Rows from block 4 of the denoiser, named by matrix and row number. Rows with one number belong to one attention dimension. Each number is 500 + 25 x the weight over its row's rms, rounded and kept within 0 to 999. All counts start at 0. Numbers have three digits each.
# v: cross-attention value (model.mid.1.cross_attn.v.weight, 192x256), inputs 52-103
# proj: cross-attention output (model.mid.1.cross_attn.proj.weight, 192x192, transposed), outputs 48-95
v.92:491506521498501516475504501507475522526456488500501477506530547508489657484502497507505546498500509499495496502506498447500513486514495496491503502498498499
proj.92:506481494500488520486501548500477502494534500417483526503471524510512508587516503506531523493491475492496496525488489500512512491497573530452503
v.93:559478486506476499493499511514500499516498498484499551486474499539485498479443515494500569518496491517487493489498488445508556526506498486478501480442468476
proj.93:474555494495533534523511545513532441502508500494558523500506483482500511503454518498492499499482503510542533502491478533483497507579556499500493
v.94:476509497490512499513501500503502492496505508506498476518493498492436499525512502519483508501496500501524503466525504498510511524496498498501533428504496476
proj.94:498500487496514515484502531497516495578501500484513508480494470500488505509500502503467496475519495508527469457501494530502504498509442500535503
v.95:491524514499526459575495482503511474500503481507553489489496452499442482505485501469526496497501531508472457493500490526497517442494495482513484468481521467
proj.95:520507521488486475504491518497503538487481489493468510494472505477536510506532476509503512445515521454521459508489519497483480487455484507502515
v.96:503509473502503553466500482510501509517521494490469529500503498500498506499497500486525499533500518507508511500499498493499489502500488550407443509488504500
proj.96:490454495504497540499462540545519530523481503526496525486436523427507497520567445479501486515490473487503502478501474451505489501501449507475485
v.97:497474507502495493529496470492499496547416499504509494490483485496435467475418497510501541507501503485469503498498523502499495518500510499510498540519540502
proj.97:482500499493510554514499508513466510521483509529522508486500488465513498509449499528500505497495510518515501467502514522514490499528503527513519
v.98:472490472502482524473505497502503516493510500508499506508532530500567520498484504500516486454473503523534503502498494468524497496498471526451517489503501508
proj.98:499487470550503559447500459454508535514479505513446513490467510468511490487482480491498431508506494487478498499522487502500470512491477503500497
v.99:495502537500481506560499481514484503474496460498533457498490461500479543518474500495489534451503489494495524497519491468496525473493481492534537533506560551
proj.99:535541485475498487522508523501507460507505503504546497540499509537476497531490499507489525509499518474512540475500556509508505498497568489490500
v.100:501511490533498529487509511496490508441503517505500506501497530499513525524512499490495514502496497525544527498492500492538502468508500505498522499504502550
proj.100:531557428524504526493522501455498502532479501493496494479443496451511516513517481473494483503519550501495473491484534522511481503480500507563525
v.101:543499450498494516505496477507501461539520575473480511489499480517500491508541503511485353526504493467497500501495505523499497498562501500458508499498500455
proj.101:523498519501491471497509547540494495506499510504489503457514500550508494525536500496484504470491523506522442498503485497507510515494437517586501
v.102:453492526496505468511498513507498501490487450494583473501487512500512545501506491513501540439502498511516498496505498468498509493501497500522500499481529505
proj.102:489482506505518499496501498446562490502500511499525523526518504512515498482463510536497475501500490446448534502475570500493475449451583493411492
v.103:508495483504526521508495506465508500506503503529477466494498502495497447505455505467493497503508490566503492498500494510505451498507525497497504476494434447
proj.103:500495500528500503500465472475536517501503505482494499499501513525488502528495494536505538499500501499542501520487455493553509465530446512495520
v.104:487523506492492499515498386513489484497502494481531425506519496500520516534499498509511500452487502506507486506518486503496497486500445503471504500507546502
proj.104:487438492497485448528500497500563499521456506518503518493519485501468491498509493499481495497488508451497543493541500483498485511412497523515488
v.105:519499451522474497493520502507483500481481507503512506509477511510505494499527498506510497498476537574522485495491497508524500500507513503496510516489496548
proj.105:481494489501500519500500503480482507506500507515489499448478497443511500455500474501484448522528502487414486481495498495503454516486528499513485
v.106:493477502493505491507487486554509507491452480517550497491440502505361483506418500532498591497524504496502494500509504505502505524501474496517473508496511489
proj.106:489491489501494497503508517492504483528495498499537497520493477500492518493492503513499497519495503508503493485515492557501497495493550539502491
v.107:495497507505494509517486429500493508477494469542578471501486537515492502522439525499523584467501503540511492507518489476506506496493463502486509523500553535
proj.107:491484464501503509496520521482520493544490503539497509485494498507467500502481505518492465522501513464481550460525514534495475514456577503500499
v.108:492537525517473497508500505508480499470533524494508477538532488506514564517582453482489482487497500507500496499503495472495499435486499498525542507504538521
proj.108:514527470487512407513508493507497508506526521461512506487527498492497517493487473524488517463492518482473544498508525501503514525497486458513474
v.109:504509499500516513471477459498505529490500480505488503500495493467466510500387540530503509481506485501504501499510495495495534498494484492592480502490503502
proj.109:496510488507497497506549533487555507522499505506510482501517507494502476496434500524511496510526525488491512451514536501499506549505558501504501
v.110:483486512506470464490502498509468511510503488552582502492500547526474503512464497500499521417500476494498504558505522442500524500510497520500517505496521530
proj.110:535502492518506500509540536432523513517497493542501510525483489519498497525506488525492523499500502491502492501495501540530513502492536515564499
v.111:514534524507491513496495448527487501488576501495506500542521484528511556524570495479510502467501487513500520492499465486490496478466464530457498501507515529
proj.111:530500490511511526487565517504500498516490490506472514457490512477500501482498500500499454503524502473493542494508502525490501593514437549526504
v.112:535503503489515521536489495498513464533506503464434494490507476499499495494518499485498474533508498444461504495497497533491500497493515484492488491496494458
proj.112:517518533437482467529490521557473479487515486478507497502522518535484504506508512492506557523495506518506510513503518471495506492501487487467501
v.113:501501522500501498512501463511484500497503478500545500500497500510425530502485497529461522457505496488440502498501498479490506501501499511513506542510508510
proj.113:510535492509490507535522552496502496501568524539489511472509498489501552553501500507497497503500500467502542478510511511530495566482519526558506
v.114:470501497504499507520489476499499507443511479513517464502490547517524531506492524523524516462501492503500495503501435438501530499478482503513507498481572525
proj.114:484500453505508448500504481473523465508500526496495494497505520492496498506495553568499472523499530403485496458519531478476499498447581483486478
v.115:499572503500484522500503505531501500499518515419476500504474502524451527498591488475508484519492501501498496488504500496515495512506500477528493496462500506
proj.115:497512498499516533482506505492432473501498498509498498497497507448500545484525493436499480582513506511488515496529495487475491561513496523495494
v.116:477504503499482514500492466512508500499453496496539498482489514501514487504408566512532541455500505509505497500513508478525494514493430493504502504499509537
proj.116:482471492518513627462490509486519482532495498584503512500480514487489508491470501501499437516490485483521507463526488507498478486485534518496509
v.117:500470490500498445413511550486484482502478549494459535497500485475514474497500500531496503568500510495541500483487507535497499528517552574516455500497441498
proj.117:475507505502487511496462471498494522480458503499469487500479478481511481489507496501495494464561501500497423501477481450488494464508495487479508
v.118:489482459498498503496503453503489501484497486534515505497503538511469498504433539531508535483500500631518490500501494506503517537498485497490506515508503512
proj.118:500497449543516506487513502441528492501484490501498494509484498472500447480504505502490419495539518496484499447512483494504498515510533506535501
v.119:540494479501494480507492485510485458490497520471471493472481501497452472501497503532499505558497504506493494466500506562491522499494519481463501509500484500
proj.119:479499500501531571501499519497543500527486499573494480491500503488488509484507503510509494499498503506501500469543501487479479517469503528502566
v.120:468505462500475490459512535485503503487528523513482510505525516495596529503539512479513495499492497538515519501501481487538483498501498534500510483488492522
proj.120:489508469544507514449497442475503527503489506488459508471451500448528471498493504499502410502497484490457482501495481472489506491504454501490506
v.121:551503488504497490508501490507520493499525519503465504507509485506438457523581499495489490541498509446496493489496508537477509509499533465507495505549503492
proj.121:493494507496501462530487483526501520482507480470496490467539473456508538483540494485508530494537505533494516497472476513512488538522471499555498
v.122:489495500500503500501487486494502511488501460504535484507509494490485496504364507510518493510517508529512477500511492496497497500486456498523465505496502502
proj.122:471409519486501555487453479525512540504472494479525517495519520500506498492482513542501487461484465467488526506510502513492502472502496474425478
v.123:487478498500475498492495480502496528479453432527546499468458530507445488504382544530507552483499501535525537507519512476506513519499480516511506523499517511
proj.123:508507465522504523487519513455507485544489498540513509527466495503494483520474493506488499525500529472504488485503524520512487490470578516521500
v.124:510492502493490509509499538460528536517529508561492499504527511504542552511509496400491492504507494490512513503492498458488495481510490539390501491509516500
proj.124:486442504491496503506456507511478497506501499492560522481470490502481506489510484451516501474479457549503492512510490491499459504500496500482499
v.125:489486545500496476540500497508490500496439468509544498490453498490405507493445528516504557498499498500497502500531500503510535499496502480558505529502521528
proj.125:495517490490512481516515529478524464500515523518547487533501490526478517509485528529484500508506513483507499466496511506486500477501628495516507
v.126:491501500513461469505496489501471501469505484525608504518492495502499507516429517489502577436501491498513511498515498501500495501502490515480566525525531552
proj.126:499521465524495501499494499494514517516500500486482500485472493436500497501462493510494454472502485463498499477477502498516499487496536493508500
v.127:538513435501504540496491412500510508539521547505472481506501514528600503500480508476500499483505528504484496515480496504501502497500442536417500496502492491
proj.127:474391531497505530507510514523511524545503507537491501480492515502503457501497476493516486501443478484515491494502502511518497502478474498488492
v.128:508499501480505511484504512521499483565488512491514489482494517506482499449502506512493501477515499468411508493479453520523521507499538476500512426452479495
proj.128:485499452500501451494481508500499474478500540409463522491499520502453487499433502538494405507470502503509563493498505505566507532458499471475467
v.129:487500470507480495484503505494494497451527503527505479538495492492474505564514482508492493525513502524526511509512490499492502473463500524512514506497495503
proj.129:494492547488497523480522496516463485502492496524489480483499501496491498564490503508525513471490502540491481512470474538495475494502498480533527
v.130:528511481496500517500500483500489520504492500502497500464504520501405494422509511583501509505493513543498481510491500507485506495498498471504501641490540480
proj.130:503519483513497510499464478499467417419509500382497505505473529441519499508476513506511485498443497502509512497501491539511512500503501451447488
v.131:501487526474527475489470501478512507484531510521460502490516503474495507506553504487469502510537495504544501500502512503477503483514508553529494490517502433
proj.131:500510540513491548491455523497530555500500496498485526484517480465543534528509484482526523486502474540519499498484505512473502455504445517486516
v.132:498530525497510487517490506489512490463537495508481466494493485500495509529503503474503513504512465523499507501505478499496500483489497521636490500499498514
proj.132:491508553487507522495498490496507500505487506561500494494501500501543517505501488523506530503514515516503513532491465527518492494506509497526539
v.133:508486490498536480444491518430494529494484545517436514494489518446493485539493515529486509510506460483506529506497506559502513491544555501553525508495484503
proj.133:511499536446503460512523531527533517523475479417481497494516505497499524497493502521527550499501522515475506490492530517483514537468486479512517
v.134:438512500508499501492501515480506504445501486508503484500485508493486526530493507529521537512497447507541552494507484487533508490506496495538516501441498523
proj.134:516492528483523490520520499488509508507497507507497486511501480521474497509478517540497552499502533488444520510486522537497500520480539478529522
v.135:499478522506495508463501511543465499511501500452497498522495512513505548460496484518498486504504505505455499503494466465505498492501504430493495455486472500
proj.135:497497448499468480498514508492455494496499546506504508498485493500495514489501499520495417507507498511480502464511521432493513574456522530495496
v.136:551494502411541475496493497500532513518492508511471506489517493496499461499502502498491484494506500416509506501511525520459500526511523538486501503520499474
proj.136:478513513500502505507470531509506499504519488443484535484500512484530533504532461468511523502494490511534501496501486508509486453518439526501499
v.137:509500433489494490499494501476488501481495500487500512458518508499522504494509497502489520491508489507507546501504497489434500509505536600504486532508527496
proj.137:499463546483500505497501500461500530483510501500487510497499468463545555495517468481495529449450477523509495543481488507510484474508482492490541
v.138:490505495515499491518512523482493490467477491513519481482486493513482521507469495490530551486499513565486520496501445462501507450504507508514491498500486502
proj.138:505472500493503512498488500470487484501503528584497481505493449496545512494459504515485507503479517499475545502455486519529469505528510462491543
v.139:526444490507497513490507500500481497529493502522506515497482517503489484403454498513495489506493496564440468502478508494507499492509516457438499501522492484
proj.139:523504429505490484495513501507452488501502501473495510514521525508496471472495500553510446543500497459490500476537512436511509514470501502477455
v.140:495499506479499473480500505505498505496503504481538489527503498496499506510549464455465474515516497473506513506528504484458501471493500525508500507506518496
proj.140:479512570497491526479503503503454530501513513509499524470502484484504502534551506486502511498518489522494493513484506516483500486494472527513524
v.141:539481505497511496501489495453500520472500506517474482483509499494474478508527495477500498517518491478488480506495539546451493448512539506482501556607515469
proj.141:494515537499463527505488525501511510488502497500496512476511501486547538501545442460517498511493493501518473493519527492529511456512494531485517
v.142:477519567501481498505508485555489485472498457485544454528521496493467526497515500468499482526515514527540512494525503486489514470457473488529472483491491498
proj.142:484500502541513567483490484481458527495513506614507500538484463501501513512494510488506523499532522492490499517504492515480505493508538502495525
v.143:457509521495501494488499491506496493484499490489504500506511506500502508494504507521502470508534500547505502506503499494500505466496502525528456487488503499
proj.143:481467562506495549496487513536481531487496500554511519530494449487477493526519494503497537487480483533511520499501519542485519477492497509472524
v.144:572485501503511457399507526490500492513495524506488499501483498495513484515555491467463492508506496469487484510501500513491491504504549496466501491541480475
proj.144:495506511483482495466513514536464468518509489494487525486528491489500488509553561496543511511500525545502479496517508492501515495499438517497508
v.145:497478521502492490502501449523510505587495461507566496494486505500547496488458483493494514502497512510500498496489503506508517506503481464426511500503503454
proj.145:503498443510488490498540523571492483514499509491473497505502494523490475466480498532483461477490516504476530461502542488539541503501483465487488
v.146:495532458512499514497519524498504453507550560518477499508503530497521499546504506500497473523477461482484527497489497531518499504501504450422501476502455503
proj.146:503496487492503458504559487585525482512497490483520497518450515508456482491522506503497487495510550514478525510528508496483498510490501502522523
v.147:506511501500505521501499499502518496487491520496488524500434499510518490482481525497499512500497504483499500498507475495508513506497504501505497506377487512
proj.147:502498504498501496500514505522509492532486534520462502493491501502484494515422500537504508496493510476506530463444522514538509497466534471471456
v.148:512494493514492501490505520486491522463462506516455523494493532470434497538490507501506510499498503527502546503501498505499504484505503487539498501495471502
proj.148:539511463491517484505502478465485509492517479504498451509501516509509509496456505493518528517555526454456485516530484473470529507485570491489524
v.149:483504500489514509519491516478547504524525504503498496499508515507568511519508445441500442481503517481507508511500531486492477503503468521475498491539524476
proj.149:513516538501503506501501479492517499493495498420459508478503513495493487522516474497496508499487452484526458515487479502554497484517450544502480